config.yaml
horizontal_flip: true
tokenizer: "word"
encoder_depths: [5, 5, 5]
encoder_stem: "single"
decoder_layers: 7
decoder_norm: "layernorm"
decoder_norm_position: "pre"
decoder_fused_qkv: true
decoder_bias: "all"
decoder_inner_norm: false
eps: 1e-08
adamw_weight_decay_other_params: 0.01
Rows from block 2 of the text decoder, named by matrix and row number. Rows with one number belong to one neuron. Each number is 500 + 25 x the weight over its row's rms, rounded and kept within 0 to 999. All counts start at 0. Numbers have three digits each. After the name is the row's rms in percent of the matrix's.
# fc1: MLP up (decoder.blocks.2.mlp.fc1.weight, 512x256), inputs 128-255
# fc2: MLP down (decoder.blocks.2.mlp.fc2.weight, 256x512, transposed), outputs 128-255
fc1.456 092:481512516504500535508574505498515465530538529512495536491503511498487500539502495535459536499525518535485504504491510527527500490550459518524465520495498481478494504461468498491532501496501496469491495516547541524506464467517456471501476516527492571456537508543456457545523512528523484480516522511512517520515508504475481477546482524495512503516453503520488497506490471504525487517526
fc1.457 083:500532523474531496502476480478514490437512534480517516536511523480506480511517471485495496466439451519494520434499530537498478489504507529505472506530550501544557501514501478505493504494494501480474498458515493517517511556480496487555431536497478496526529502509502491476455491523497476503470517498517494503485512491562448495485491464526538493467486501489521495467485493468524459499492
fc1.458 086:495513494466502516506506510504497467501519519520507529511478483511476486489483493494480442476519503479494513523473492498491500497506478456467491490504509503511509501498501503486497491501489514439478459517496485471486498551493481464537506510538501498493511475504461451483507499503514489491470514529505542494498462509460502477496503436514543500517491452499485503508475497514480503526485
fc1.459 100:472499506494465519509526489502510494503499513489476502499493487474517544477473495555503454504496477507505517494515481514501525510498463509481469485479484527495498475538492452519453507487513499482459564492539503492480422512474489518498516510487469452494464503544553462485530461498503472459496505495480508534497471463477508478505531424472478518455535516503553513458495480531496495473477
fc1.460 085:499513484531467502500490474501463468531501512465510489526476500462519476511487550537501528509547481477501558472474535496529489489457493502470477508536523496497493511492533525518500489440465463462472486443479495531537515516466493504495510496518496502529458517517527491477464512475507497491488500505530493503522506490481504490511498511525488511430520498414534474503476537494495492515519
fc1.461 096:482504466463505504524503477507536430466544466519473526483508517505537465510509527489512523474554433495482434518517523499465525485503519489536483484491503537465515484517542441534507513523463474500501526491468508495489502468519451459495527483491533517513498574490505582483512481524454506509506497493502501509493497496468498498516510503492488445487518493513508495538467492471523482437484
fc1.462 118:503504482545517511510475486513510495483522494513470500529482491520501471495517479478514534482457500487515572532502499457502486499481533522494509522460526485511511444490506499504544518478503570493523507507475516483508512476481463501545456498477505549574461527513539492463517497501492493484523475487532516479523502548502488478500507510496523484512503499550475476519531520494465513458504
fc1.463 099:477501524526467495504501513478515475499476536510536512500534532472489522531546546469496464503474532511528485531500519531514506477501494477483476514512513506525467512498495535482527492472481470524528487501511497531523500497491535471457504489421456527455503493489519505552419480505462506491529496494527528496479482505517545494479485505500549457486488509439512504516508484502515521567527
fc1.464 080:490531558509511493514500482538525498515539473475498486484501500459514500443555495467517554469489486524492509462438489501467502492517525473515544473492485498517501513452507494509496508526505503522514490487495497476505499491481477506516516474530579499469483483520489495484476510440482488526472512476485505521501531541518498474542503451478525491494521483515505471497498500505501482481472
fc1.465 104:543555542506480481502473496543493493474523507542485548544521515506483434496487491531513522526484468463516519489495508488453536525479500471479476522532512505521473516513521460530488494503525510495520514479491551517498516505520452463539509515513475526517499560530540520487519517521502482532551513503543511535509458514473487485495542542507486489493532496461442475489493516496487497472517
fc1.466 087:481516517483471490506507519447529493529511456514537499537529526508517513472472486489507482514512442536511546540505520465497503526472546541494517484474529540523496464475534543503494499508520516462508492502482480495497520497521508484429551476472491494518524515465486477459490491543505466503464480483531470532466477514489479534524500494482498448488502494540464539476498514561514500493524
fc1.467 111:539509472521528471466532503501473494483490528497522495453495486494491457506481466498493507520461567492481518484466522497527532486498511502528494500488475555473491473472477490501477488463536460496523513497498486487504475479504495525540491540433517437506492474494537495501502501472496488515484477487507490529461499538474546458478498493482528484513525470505462533519529508533516503468499
fc1.468 101:443506508500508506559554472501504531426492527460492483469523498494483515500508535511521494518513456472522497517513491488490515485502514459485489498536482496511511456503497504502482487532477462485535515480489533497487493543494515478490534479514509530483500501542494496510523493502490476488499483494516500451544492512496493479496518503471510539512520526468513510454471490480474518529514
fc1.469 104:455488485433506511475515460489471468515509509529505504491512538500512480525490504472468507516492481500537489535522487477496572515457477487461518537489542458510489499487473454482512489496509475465506509471533495434451493501500472462527440499496481531486516493510484456523501438483490476489510527516458480494549488495499499522518512510506518550529522505470517510481508503503463522503526
fc1.470 104:513523491510523524515506465496474537499485548511478480494495470525474518500548452488501499512516527538495491509510513481532466521486488517491494512524527503500470468531497470539514519511498488512549522515496518512529492541511494521488526539519489497498489498483503494499416472483495487503556492450472485482514498505548520465446504519512520505509457484497488486515493497518453494478474
fc1.471 088:514460511501485520507479500513494458440490454500530520460482527481473515466497520500520483526469542499522487493507534461467512494522510510525503499548495482492486509462521507488510506483478479509511498506494495506507517505479506480493486460499507485515537496515500485485467537430480496509473519481503529490477500468498543524502538483427500461485459495510518520491513531510561487459492
fc1.472 090:459497446495505536470542506499517503491497523471499532486473521515533532485473473552473513498498502505505492545494462461509436517494471523538512516472529464522502497465513513474470522515474510481522470500517490479487502512460522508495490485479520476531518483466530521504499497528451522500509515526524545498510531495485472506480502466475496537486511479498492500516539605500576465461494
fc1.473 111:457492493531510463508480529448499514473523482529537505501534499483505501483504532483506500460493493522495454513505481487485498503469527519472500449513528525528487508516499498530480531450502478464465527485493499482506507504532501512498477514472481514491521449517538449461510510480508483480497509497522470473502489536530470528471441456540481449477479483511501492445490535438518502516513
fc1.474 092:487481512465511460506542492528515499469522477492546495515499448490516524552469454503494507477511494505528536519477510517552521455508532504492520521491542475500512487485461482506505541523515464485494489437485450562547505469526483497516470511526471438503511490506546510494532500479504497522498508454522499531487528523487539520488501483522487470483538484425504500514511503514494512510531
fc1.475 112:487501508444508506483463496501482502555516505515498490495547498456520496473544465473500507496487441472544501506503495518506527478511481528499481547508478508458511524462501506543527492501526487501495508536512470498518492491532518540513442527541489505498536498523496441493465486540513454465505520537530490465501508501486487516490484523518452514517551490520543528512470501521467445524534
fc1.476 092:526520446516492504498481484494478494528479463511490502463513472499480533479496506534520487530513506524504545495521514512516512522494484518509505493467511426479544508476506476474454500472509547487486504535471505528503467482566495503529541504489478508507462462478482511472449511511505519486468481481524482486524479527481507496503484487453535502490484441488517484515490518502492518505520
fc1.477 105:502449496510519557475509503535509496487504504490518519463524464541488497516500514517503469438478489520515498517544519510508488479503512498520455503472508488481522521559518531495556470512491488471487512514485508531515506485475518522456511457497490508498543496526498506481452441514489499511471493520490515503506539517499519485493472494510486473518506499534470542495487502480528502494451
fc1.478 076:523505503476499533519531504521498506504494498439505478483511509525475511510472502443497435477489512472504506484458503504491488499499483488466524494513485501495493541459487511514465460514490526491532480531469493485498500493487517482517476485514506502510537500501500445509532496518505505491513520488517502520487452534509517465491502539483515488489454499512469462532504510480465488542465
fc1.479 095:515471504498500479489480495495484519506488499498536502513504540491515514515500478520474511458430496519522486497479484494500473475491509505550490500528541480495501517513498571496497513471501474553440532500459504513445509507496547558540498496451506532532543502538556439502476543507483509497529490544532486493503503539504477484531455508501526508485523519490489542547501535475533529467478
fc1.480 087:530443488479482488522557503460499464522478498452539500484498503439486527482519507520490504530479508524485486548508546471517470535511465470486514476533521521521491494526473479519456521500497497501504505474489482553457525481498480493509472513555541527511520509476526489420550516510500485540523520506505489532521488475444527499466522516507474487454550497535518519533461516504501533513472
fc1.481 095:476539490462532485514501494486496522486467465502484498455565502517503503545537554525555487551505465594533465521495518503484518525480517518498517544500473470509483521438496484487466541531483506451479523505484485518515473457542484482511509512493501546505521434482487529488492481517499507505492501470506479487487516509464484485522507519513499546488507499495509487477500522544500493493522
fc1.482 119:465474498536516521485555539507468480498509482507487485483474451531487503522504506499468469461509542504527465510503522511469487451474492474520478548527485495498493511490488500530574507457459509510497485462527508508491504492505486480518494502492514560497553488435468525506496481497513476527473491489474512428520528486496507511500438482523470493527518511495527507525494475518496471495540
fc1.483 112:518466528488498478501495496506526518492464510512524506482477456478477465502537513519471477473523509493476513487471524453510492504463506503515473498498506523554495487508501496491518521478504505486507515486516468512500498492529500526478570501480522510503519508490491535477556523429467500520500524498465498526500477528518491511493503517495456504486467500513516503470513542467506499469474
fc1.484 108:472484470473495504477496519495554518511524472505500508502497537463497463507471479525508473510501494470462502495499499514501499491514476475441464501479514511484517508524479487484578541504503512500450497528500534558474477451485484556497478509481480486435506511508521509533470548446497495509530486497507516478501500503508468548498483485503509495464502500519530519509488530501527493516456
fc1.485 093:539505466496490500480459505479500497463497561491500463473503508467497508508480465513446494491539518517455463508467473502448476506518503466508494479512445518515498463451494486494480490567490496495467470494512500506483461522520510506503539514502550480501506478455513528549497501483520508503538506459483485548525467506537512485519494535474505511525485495456506458530496525546505460524469
fc1.486 107:490491459487469515498465475496499502533456494513460520453535546517500487495540471438502486470539520479535460514523473518499471500462501502484501503485551488480510513517521454501504518512494490483533422450486464527492518510492495512520505492478521540497484449503514467438483494483496513506525521499521483503442493524528462482487512469483507523525493485511485514518495484513452545509504
fc1.487 098:508500481547523463540500508507494502498481496535507499483465514504476512516483460487542483509535536559510504502489507508535464470528478488525578496572503511472492508467505475495512504507463497496512474473521503514527493549529499494527515459460502478488521481442490500491493518506486515531523530513522433497485550519541499495470484499525499493501471502491477504517517542482503489463486
fc1.488 111:501501506485555500468461484517450520497493532520490501507516510475515543504512480500517515474557506493528510484502488445459511486511499515494499495529498495467507531476516544522436550506516476481467491545478490492489497505499500550478492508482455506501515497525497529489470486480460480519462467516457481516534523521505571491520538494474491492505499478504518531489487483498471477520478
fc1.489 090:502491494501454494557485497495516505492502543514525472514461505482502474533510496490508521459484487524509510515556467531525437511460461529506514501547501511510482475438476541520461535507486551433486463502484509503480538505483488494503522507514456477482490476513483487504495466480500539496527525500512501442480511537495483509482502495462510474503537475524455496514478531492526538511489
fc1.490 108:517485489486452471467496495532538461483473507519500529509495509482491524528524486533464440533490495494489478519500496506491462530481493499514497543493492458501478529521481460490476418526493528515500488518464508486465513490479509474505559510417454486496464532531538505516497498509530494550517547530487498516528485491473511534469498494514469492485473499516526505507492494517502542491527
fc1.491 110:481485550503505484450496560542462462483532486492517458467485510480487495460487509490503506491493489499496522494504508511503479450522517475503488496509493480519524489496499523485489463507437513515510498495484513490525513502482526542451414468492508483509523533538546503528482536468516480493518493440518515491488500514444421449459509505516525503531535500515499516510508495511480487494503
fc1.492 110:480481499462492480485500531537500484553501484499512491461493480499482526497547489488529486523482507484533499502473481505487465526485479499542502498495522522495501496496484487495504483526496489541485501471469498494513531498460504458471515497497527446483488469468523512534501495491488454498483489497492591499469595484440469543467504507554496488510536494496492489513518525512468457497516
fc1.493 100:571501520510491508510484537477500503509523505519457501485534499478501481541538469472519524573507514488476484494437474538485471492475534464500494467500444516477508523500495558500528552507497512518509524469487511521511466481504507531479483515529528450484465500483474459525512497546487511488490531490448502481543480502506521516499482507495528511482552525537493455534467466475496509533494
fc1.494 115:504537521462510472496518534454499475498483511551493587518504482500536495478515513422495500467488498508500522455514475464500501478489499507488519514472529513493514491501485500497504502480504495506505460520497493491494532517489506506497467477475502470458510501517481545527486471539539509477505490530527513476501476511512503519530436480463481476464520546513513496508513488508520505487508
fc1.495 099:514495486474469530495514499519472511490538446547488505510502500499496490479479503500509515476477535497529503530518495491505540499511467519504518538461545495520525495455499465526495543476503488467497491523483517508493514476485535503485479503502497532515461480488503516535535509517518490528465490491520507539466450528507542525501486494454515494538523464493527491536477504462512530484511
fc1.496 103:512493486494459544457512508516540496506507500499501446500513520511504521496515468502527475514557528484535497479462504496491503500496499472521486499521487508500560448465491494495503501504490451479471514463555537584512461504508506471487495468460485504497474509491480454550520498494434475507490495525541486528458531511442480462493508474546513531507485502502463507511487486522497498512493
fc1.497 096:491477508435487498514473511447454528504516554484497452494465519539521501488479515500496503435485533508502488555555496500484521499472520477508505471482493495519497497495467495492481519550518532506455499512451496497481472523491511481501485542512529481526504491520526464515526504486484506444525501495506500485528504533491537480521495502412489578482487487501498545531480486496486469489513
fc1.498 109:515505502494501533535467499509530535521513498490494488493553455468473474518447491457460497479522569511496521531565472463497487525462476499484502482504509500497503545478510479484505514545502480539470490513519515476505493481504559499519475492483476509501479505552529471483543495502497511499517498479528458527500485476514528488525495486489493506522488483501524439500470487512517486540504
fc1.499 084:486439474535450518508558494507512518543472479481504537486502447489487506466497497472465467502486451508483471529458514535518497525478518540498458516515479502451495483499526486478492518545556488481543456503518521506496462505501519496502463505491485501515470534462489485518512484508491501495501506519496466447503456505474508488504493496496463482529521504507496471515498499491552506488471
fc1.500 079:496487467502570533530505506544474506501516493501510481420505484538510478507487529531513484479489495488497512498541494533507440516493501503539541511507499524522505526510436528476540474514517496514478491432484484501528504501520496487479500492480461460504514533469529474489461527520470503499513490513493472545451461502536437464463511489496469533483458452515526499514539483485476472559497
fc1.501 102:567508513413482534492517492481515490495462497494512529457503478500464517533472512537559463520504511526532506481490500486483467511523481507504490533499477465493482501464546491492461483508467489491440521508469495512464530523459563474521496493560511552510491477471481491458512476503458511491493456471472516480499486499510527468476488518458468497483503482538463524453500494485480497512499
fc1.502 098:500495507457495436489454500543530507482472538500468498516496464474507492516514504514479513554494527504485513528503521452485495507482476462526470497498442516475465466498497510500489480515507495537501496439483502523475472520522488498539481503509504492516502487511473484521503535485539507489516500500452490486499484497486501497560512492491525543507493533519515500481520497467464513513484
fc1.503 095:483445503520467483514503483511566495518514496499518490521519544496478497468552504489555538517468503482532519480536439495489469499505528520472511491503494501532505505518521544483559490480467498525488476475502493503534474508483522536438502484470499504503493547499498544479499496502570489479492466470479541469441462483493495494497508500488522497552492521499555502470487523504500480529505
fc1.504 096:504522481480518515498514490474450484486503510515534509525531479521469538535468521492437473499465507510459526501499477517475521523480510513532441475502463488493495477513499492456545476522512458530428501472507527458570454480480491499484524496502493513479497474523482546498489497512511534509521480497508532472476524517508474504529484472479496492459485509532469494521493506506499477474536
fc1.505 103:471506548481512508510543468475494485515530487524476489478487502486529507528510490452475448481458498515492536533518457500457493487486480474445528466444485476524504504470502474501468497509510517477505514530503534523512530556504492459482517501485506513495492496453518516545518477482518476512493506515498505438539504475478469491508488497501489494476540506580523477491505533514508505461491
fc1.506 080:504525524491509481509478484442497510521540510481499507498475513502500495492492442462489514501466437523568500476507540542500481508475505506522516475535514491448495496480496530492501482480512496568517493517468485510478470496501517489467492524531486474500455508495506509519541488475502495530487479511533475533506534515514525547527533495539524500490546448527434417498508503494491490512495
fc1.507 087:509496497511505484545525498545517494450504500487495521461473456503501466494498517488462500500496506520524490487523484493504498507494536461466493497478450552464507500456461517543505564512421492536504510480508545483502483438562480481511478494477558466503479475454495529499469510486499501470490496514473473521510455445511501473494499490512461486523497476501481511535534500519515503494514
fc2.456 101:562515498489461479454510509487506492508495514486510458493467474466514488498494558506499562507481503487512492440483470482530534519488494482466457530490470483517482544510509550487509506496523503541506523531503501491458515488489522497511496502509495493554497510491490485499506499458499478478525512499498454491491497484491477471474504488521492499475455541477513478518518462495497534516520
fc2.457 078:509460487532462520474516501478475529522465500505500528507503497515526502492528501556503479491469506475522488555520513519480467476522529527512556489505460482526491482494524492507477524525522536544494486526508461506479520476535557458445505485520540500531491485512500514480494516524491490490511477503491492502474484498439515490465523487474462516505513497546506465506505508532485476492517
fc2.458 097:529487505565490481518500502531512549497465488493468533501479476498486456506513516456515547528511538501459469521475488497535510477508500513492469490540510508495476487492506485550551507505471515503517474494551481488489489503489488500475505472512513519550489483471472501509521526526494530517504486511516531514479474515479486492533495569495520545486513551479481510500515460509533464443506
fc2.459 095:511529560520545466513518485512515463529491511493488520494489530523497527549523511465510521485488496441521503507491511474494452502480467479506488498505523452515478529493478498483484475518487530508533514534469453503501533518493520477513496483504528542494498503500532524478475462518462511470515483518524478433518560490454488496497491487502471492507504500514493510533480555498468491523507
fc2.460 074:518458497537474500518512502497482508517461529485485496504458476504529522493498458487494490503540472503540477523528508496480487509501511482563507509529468474517475488514502497488492493534523514476510498511474519515478437491500507503502506465462514492464517491525501512517488468488485509485509486501481519521537496535527507530591500497518503457494507522535500498485488529462478492487459
fc2.461 102:520487495506519476505481504526499492482506488482502531497492497476526470483553453556498505544492511507495451537514489492514541496483504538495523500497486514528466487492471519547494502516519540470491493495509525500500509515460517478491501498521501470489470514506499502483504507499518501473493479516535522516503533467554515502494502467505529492517516444514504509464485478505488468476520
fc2.462 106:493471550444496496507517462500447498509497486493481484494536467474479510505477448536500547502501485518522485479523531490467516515470484486485504506479500474552559518509548489484511522509502460526435502485500539535504477499502515476519491485493479421523489513509509490518480489468510512552490535477511495495495490441501457506465476474516476513518473446480487497456457505512441501510506
fc2.463 100:490484471486468471513500502500489506510473462490444503525480521498470523502457478510520489493480537553485487513494521471511507513484493521534495501507436513504487506507527475488495519450510491493489506495522445520460479476529486522480494492533520481493524508497482497492538487487479476548451489524535486492550498502499472484505526465462485459500497458535484500515480430457511477482556
fc2.464 079:494487487511501490474495490502505465505501496502502456471510480470456492501501510535497478510503504514437477481498511519516486466479465523503490454506469513530478506498472471496508480493504494483469476537559507560508501493526488501487526546533506485500495542488514510510503500555499506500492505444518495444519463430456476482456460536557530490515501515505520539513497478496428497510483
fc2.465 107:508495453513528577492456536516490497523521490460495502500471465504506501495519495491498494532487489509511517517479519465500461446531518466513517538469476518486525466488517520485501513491500501507481504494478500472491480498499521479466519470451493522530497475464464468486455534484455523496513484500520486536465473512497550479448514515505503501500465485489507501516493499488486519560494
fc2.466 077:504496462518523501446516502503473509448495496481522468508517513484471500502522450472483505486499505470495511457503492512475556497494463496469524492502446536494494491493488493509547489481501480520522504469479555505519466467474521523576499503475529507479524538524515507506517495500494494498472504498518487507500527501537521462490507499500530525538520558503515538519513468482519475476477
fc2.467 102:435475501453477490515514538524500506506553502534498472516514501483514510542513502517482482508509477504494501500496482505490486519467516552501490499462541432495514518475475480513521489510505517485538488524486523519510501469439503486500483500496478486504509498507511532537525532549530507480504509487530537517515484499534513527544500464544551505465534500512434533510525465545502494446514
fc2.468 114:484474482586522512436495506510501488483531514507510505500484491488470467520480510498510489494493505513453475526496492495499487455543500501486504518515508500502485489488513517493481526524465511501455515516523465506497522459469497520476472458575536509482487491494484485472493502492487508482486475479477518496483521516459487523555474513481527452504442531500517509501500523491482489494494
fc2.469 100:551533532513488476554517527519516533495537506536514514500504517487515533477516452501494519484510485477492522496503499518483459514505508514524492468518491509502502494566504483531496460493480508524500509549501524556521526546537519522532500532472477501505459505531524501466542539484498517501442488554533488508477489504512494480487497564496510536500479478526516501459483507528503472504481
fc2.470 093:474460463503533451501514511505503513485550486494520499507519523451543467517508534503520504485478505475507508490496509506486474523522508512497508482451515501545501479443501512444508525500495500539470499503519531521466513492494506500512443488436479521503515511481502502480496503517568491511468452494479494518479507517521531530519488490521483518526548506554520528456479500499493500514475
fc2.471 083:498497553463509516507478506517530500503509464493509480521497480519492493543504542490499536551507501532491509514497481490527460540469417504530437490499475460476524492567516444501519477484491528488460521499532529523533544491537505491533523503505505485500465475471481549510522473480506501504508471497504484523535514512517501501549467508535480535513496504484490516502511471525498515519487
fc2.472 102:483478529495479501507494499502501495514538501492485493523470511496512508508498492489461476446475471512510531484553526484504563484487532523462506491488522512459503534513467511508459519495526434481516462532504488532460530461504497503466507462470498459497501512504548484534481501467502520535544510500520489503461488531501487483496478508516483493540518516474495561504505495482506523525497
fc2.473 108:528529524476460488550517524542447507508488487465487502473491502487480555459480494525503493511499501486499532508551523535446502468512504524519518504530517501440537508546506483525469489500488498526481510488514436496499495453520508474514492512490499455502502496515451485520504493512464480516513526469497487520509473476471517519519536500497490481511560488500501498567556486530533495488476
fc2.474 082:491499483543505499482449513543487515509538508521472480440453503518471503469504549539503477536426498484513472491495491472456502499499457508512452488510517497498509497508542507514474464497470501464532510486532530486497503517484540503499490483527503532500474495514491484486495482504512505524516493473504513497517528482450509475507494473503523492486500516543428535511550519494496508498485
fc2.475 122:528487502558550537534519512438513522479495515479511505529494524518508501501483520550496526531496480569479518501508541510519489491508556431523475464506481511506501517464488482484471488503493513465480486537492506558508456517461533534472501505475524468480479459477503502488532510475543519506490482538475469482517490507455479470511489483520500467522504511518491470474511518493503487448456
fc2.476 090:503499481510519507507517499496508520426511483558533475487522486518481499507489500486508494495510473517500501509539561459475479490489469505485485519475547507443494520540434518512529512560513495499462523494473504506501522488554506464450501491488510503446434504472509449499529463483460491508482480506501476435520505484560480476533467536516477488505510503498552515515518468519533515501496
fc2.477 099:518508449527483462481508439457503451550502542501508460533476527522493489531484507470573493560519494483469515512516542523497531517448548490524520454499491514489469507523444528502507442527474501518510468477515504502471531487549499528526457519494514504477525504516512486490470499455495495481536510484501476503535476486495495477539510499443546482449510498469514485497480520508477508471507
fc2.478 066:451455426503536502498501484533513532505516507557495457458489541479527506515480536515484507555514497533527501489468500525506466518473495501530538539481517512518476490535469477499513554460494500509488523507496524465522514474539490496448532513507495491502464481478480504502492544539477508497504490574497430529505533438531548500527518479505513503465505510506530489500475515522478513498509
fc2.479 101:500475508528501512491515513522484483491537496497493499475495506507494553492549512491498499485524458497492501515522478500482538530477480522494511510448498494491499484512457464489477488524498499483497489493519526461541514537496490457478477494543480445451509498498484499461519468479502511436466520469456490463504484464458513449512532458497493476511487473526514478509509443505538465481477
fc2.480 086:513490485539497490493452559522471526505472537491504508521503497520547509476495504560519470482495522554546511499511531508475515537495507543507449497498466477499511475529496492514513460486522478503492501511482491516489508498513507504493559479483450519503499500519477521530488511485497534421539495504478469528489499462504506475499512489473528538487527509502467480553475508518485482537465
fc2.481 085:504516506525476500478475469501497478503530498526528503495456473512511500449454455496447528428534511471479490487491464467468508461498485497505501454535531514467513494506489507474518473506500493514508464464488531519502503490464464492501494462493504449496419543551531439504452517490498506466542506569510508525482448507489521513476492502470502472522479522502470509500484466490486503516473
fc2.482 098:492504492505521501567439460509524489551507481479506539511475537530475488481556498497470473494507534497501512540505483478490486562493444476541515496475434476501498480506511505499487522515481470446494473534500494489487492507499510481509540459490481501460451520459450503486525555511511578513502554481522514509503483497456466505496505504493484510506483514498481547525484527505483509474476
fc2.483 103:486506452479541548513521538480460475478509459460504542500495476504468503505464509470500493468495505472522501481490503478485469515517450535498474505502541496509495513503507474502518485498488478465489510518479539504498482468478486487552506497479504529486470497461496493502485500504512503509495500462530577421502463497458500484456497464517516499512472468506506478514486518500476476502488
fc2.484 095:502523482507518481549445485468463447515503530488491487517503474465474505515494511464455463515479499473493529502524494499509492509480545493501534513504459505500516546460540505502469502495507491534514490531473453495516481547478476523463526502495508494485526522494473479468493462549553489539508518530487496422511480496512518513471456467504486494477491466461523480460526483527485507515504
fc2.485 104:515517522504515496487533519542484539514516489501506466461521504481489503532511484509505502463510488533562539471466495500471482503498525553502485522507539508438518447530498510448552499497532468489545485464486537487513474510473466448506476494478453478497497503543546510517500522518547518495444519483488507459518483500490525492510473492479472467476523518555488510520498481525497444550516
fc2.486 104:500503481538494458482522477492504532481517481497500434542485488491490490515515515502491505503505502484519479535497487507468504499492547477503492481520508516497512496486487488511537495467421488498494482512498446518479504499514492506506527445463494479499491533493476509437543547505510465541504527498465468511522501489497486524524516517518496512505503464505472490544445521510481452507465
fc2.487 099:518448471502502490508459456476497499487522501517496507494503490513524466533566513504522543498536499463524520507531525501493480518469524518494456494437558489528507502524491479471521469469519481507476486506530498514478504504509514478545500552485512545468496541496539482537481471517546537482495520505468511523505489521517474521527462524475528493476597464528460500503468515474511480500478
fc2.488 116:479529489472485523499521523475525478491506478498483461479502510470523493496503515525539524469501501590523511504489478536497516502531530507524486481489450520520501511505546495512519494504489484456457491495554514495486489503522485483500503482491496493488494501521490474504491469498483534504498507508441501485466490490531491517515433566476452513505559500467515490492475477527500482484532
fc2.489 097:511507471471521536486506514550508500533425508485509528495503427480525466518509531496487483540488546479495492489457508498488515494508489451531459499520496517519497476512485501515565497447482470512450481497504486516500493478497507495539480489477518538505543509521479568483463542509484488510515518520463521551470447481495480496492480459550477520488511480503526515499506556508475509505519
fc2.490 107:476511546440496490536511464458478533498490499479489505495478482526524526509460494469502495480504519508530532512502465515512545513473524480498459518505536464492491465480516478477527491500468493513500516494484451492507514476505499472500535497462508540491537460496537444516469548456471455492515545505468519495524536482513497505483531483498496517492506512495504481486524482498495502469485
fc2.491 113:446507488470538507532510512469502500509489510508503478499498524481509517514497500491522537487463439506513440502512489517515479551528499469495570471506450496537532523497456475506465511476488484477467524546467500484521506501491467481530548504506525463452472515483503474499478473477510503498538465543468503512516476478457487515503503517489513468519470492523506518479501477487438502460504
fc2.492 110:470501476540540468508547475508472503464494471489519509511457448507503504527500464487519519514526453526500480519456492492445514522553551517500508514491484448527458521524534499495512520484488484454505505500492518506516504510520487524476514482498518509471505491500506507486470512463504546484495522464489509483543494481487513502487529520524463485509510516489490584510495502499459513547540
fc2.493 103:447485440480444498448461482526501486506471473507513484504494506497523485514532493533503533456532499479478502480479495491486529471499471504499510504525477518524509432493490500505535490491482493515477448500497510497504478512504474505528460506533517487460495462455536542511536555458529516480489461477497518524445479444493475451494499502504512508491518506473524515469463468483484480523507
fc2.494 106:531472507443532582545536473481530530507506501507467501479486503469472481504494458510487452499493460490450464499496511537516502430501484459483483535516501500489517506496524435552546525467507466534481504508504507460499484507503488470504535501507485495532506502458477553506574534533501481486510522488478522523542501501496524511507507486513530500483527506485520473489527481504515479498499
fc2.495 092:518538494522512513510496508505528532504517543523498493516502513505516473507467524513566491524483504513467477479473506489533492481505515479495475506501444505482504486516528528473500488519487506518490478474478494497460479516531474502517514517501463479493528554527526507509495500517474497524451457493503459532512498474547503485466504511498531517487488489505476479474519502502543476536481
fc2.496 095:515490486515517457469489456489488507490529454535506487464502471556470506533491485490514544477464536484533487476504556502504513544496567511479498531506492498502507472520550514472501531537484517530496525456468499509518524467502487491495546483518476504500502476496516525440494514522533529492505494519489484564523532496517475504517505491454504482453451501532503500504511522506555461491491
fc2.497 093:560500519507507499534584504538506497499544483525495521502519506480515509507495483472496488516478460498494552541494484514485493541536434514485504510502483512485497495521486498517518470504542471530513525487508512494506507489499570530487507474485473522484499448510490510480473494505533487516430504534505498519508507463522508509445504459568523458529482478496548475477490496519495523508500
fc2.498 118:553533459504514509453511474487469454526475558481506499478523511512540489477472547512450538503488544479487512479495502479456502532481462494469504487488529530485495465526490524485490491509511521482532470492475437539482488486524502516488535528485463524485488504511459468474484528548523463490475485504519445489518503508534509490467470457495467528525534493479553459433517469514474498498494
fc2.499 078:508582530450468503493517507477495493459501536552493512526445480525499497483485456500495492513485516502467478504500479524474504519482509459532517437491495537540497507481466507494536483480523490487487489560520500497555517564445481514454510515510487470487504508532476500428466518502458551539460488484483492488535454535495529486507480501525544528484504519512521528511495489515486506467513
fc2.500 081:510534518485470542506538502451537501500513476520536500540519511488490507489481490502459493495528492492540532494467535524537467568556487514478506480476543485490505525477501508547498526540505452505501511510488461483466495505496496524567492525503486548508500506506462504519496494510531479505512532461448476487503454507519530520536551501500504474530490500499453492507489511475545536450479
fc2.501 094:509476478537499482524448507496496499440507494507491452471484509497512456484500501493524559509544536533447517469508503499506452528507492511510466504549465526508462503486479445521504484515469518485500516489500496548480482470518472495494491468512499527518498514516466498483496482503531508487559536493489503521501535443483448498516483412465513547526485499474481509514477551455503503474495
fc2.502 093:485503476544459546496469522501506498528483475469501510496473501521535486548465515424509532480498499474465489502456476477533512499525522457464533543519489474552510490514491479502487506486492546466497498517474511537496493477476526466472520482532520527491484541504514515507513467512469517484510489518525505490501516523541472490462558527454439475521499481512518475497499550527497482503513
fc2.503 093:497511489490511496472488537507507504488495453536485521492463518500495517538511479478522497501478498514493469528464541491499517475492495488471515507484486472547492512493447478488508492518571503474490529505495512540531456500494487501582490497511505484518493462503513490525516529516460491518506479488472485502526504540511471535469517506518501482501484520511488471479469523547500590496481
fc2.504 085:488471520478517531478487503527512503510507492462496530453516507466503483503512447483516500533487516487532491537545479461470500449528516486507523527463481464496524479475490488520471493550515518493547437503506482527533536516487445455487526446488484495498490524550541472513499474510541494501493516478529504500499516491494494491513493496524533505503470561504548563497497540528463463512496
fc2.505 116:537554506491563512503537513519524498489538471497483511509525455522492545488504495519457464477475455547541498504474463432498493503506478521497462521484484485514468508488482511504519510481491476505500506535558500512516503494478524498458491524491460513507504479478502491479524458535519499485481560495534481546510511437473504499492498504514526510490539519490485508548477500503522506470414
fc2.506 076:466513511518495509458505508495503520496502495550578456494483540506480500505493542464472491495486553487470496484504503502536529484523449481501507486512497502558509506511490500486497495522482480478485515475489502489473520506525482520499515543492517516507557503510505506527481480543522510501516468496516510466498476466471486454487491504507554550518521581498507520508513463502519444423541
fc2.507 082:491551519452482521508487515522486505505502497512511463559477526525481515474463510476486501501486514499476512515428516507509468471450459505484519481535500502491500470468511502454551499466542550480581511530522507471520546506456502519538491497505465503441473566518489513485501526491501527473520498499495503517502558546507507498487485494512522499473537498485535518483496462473517512475522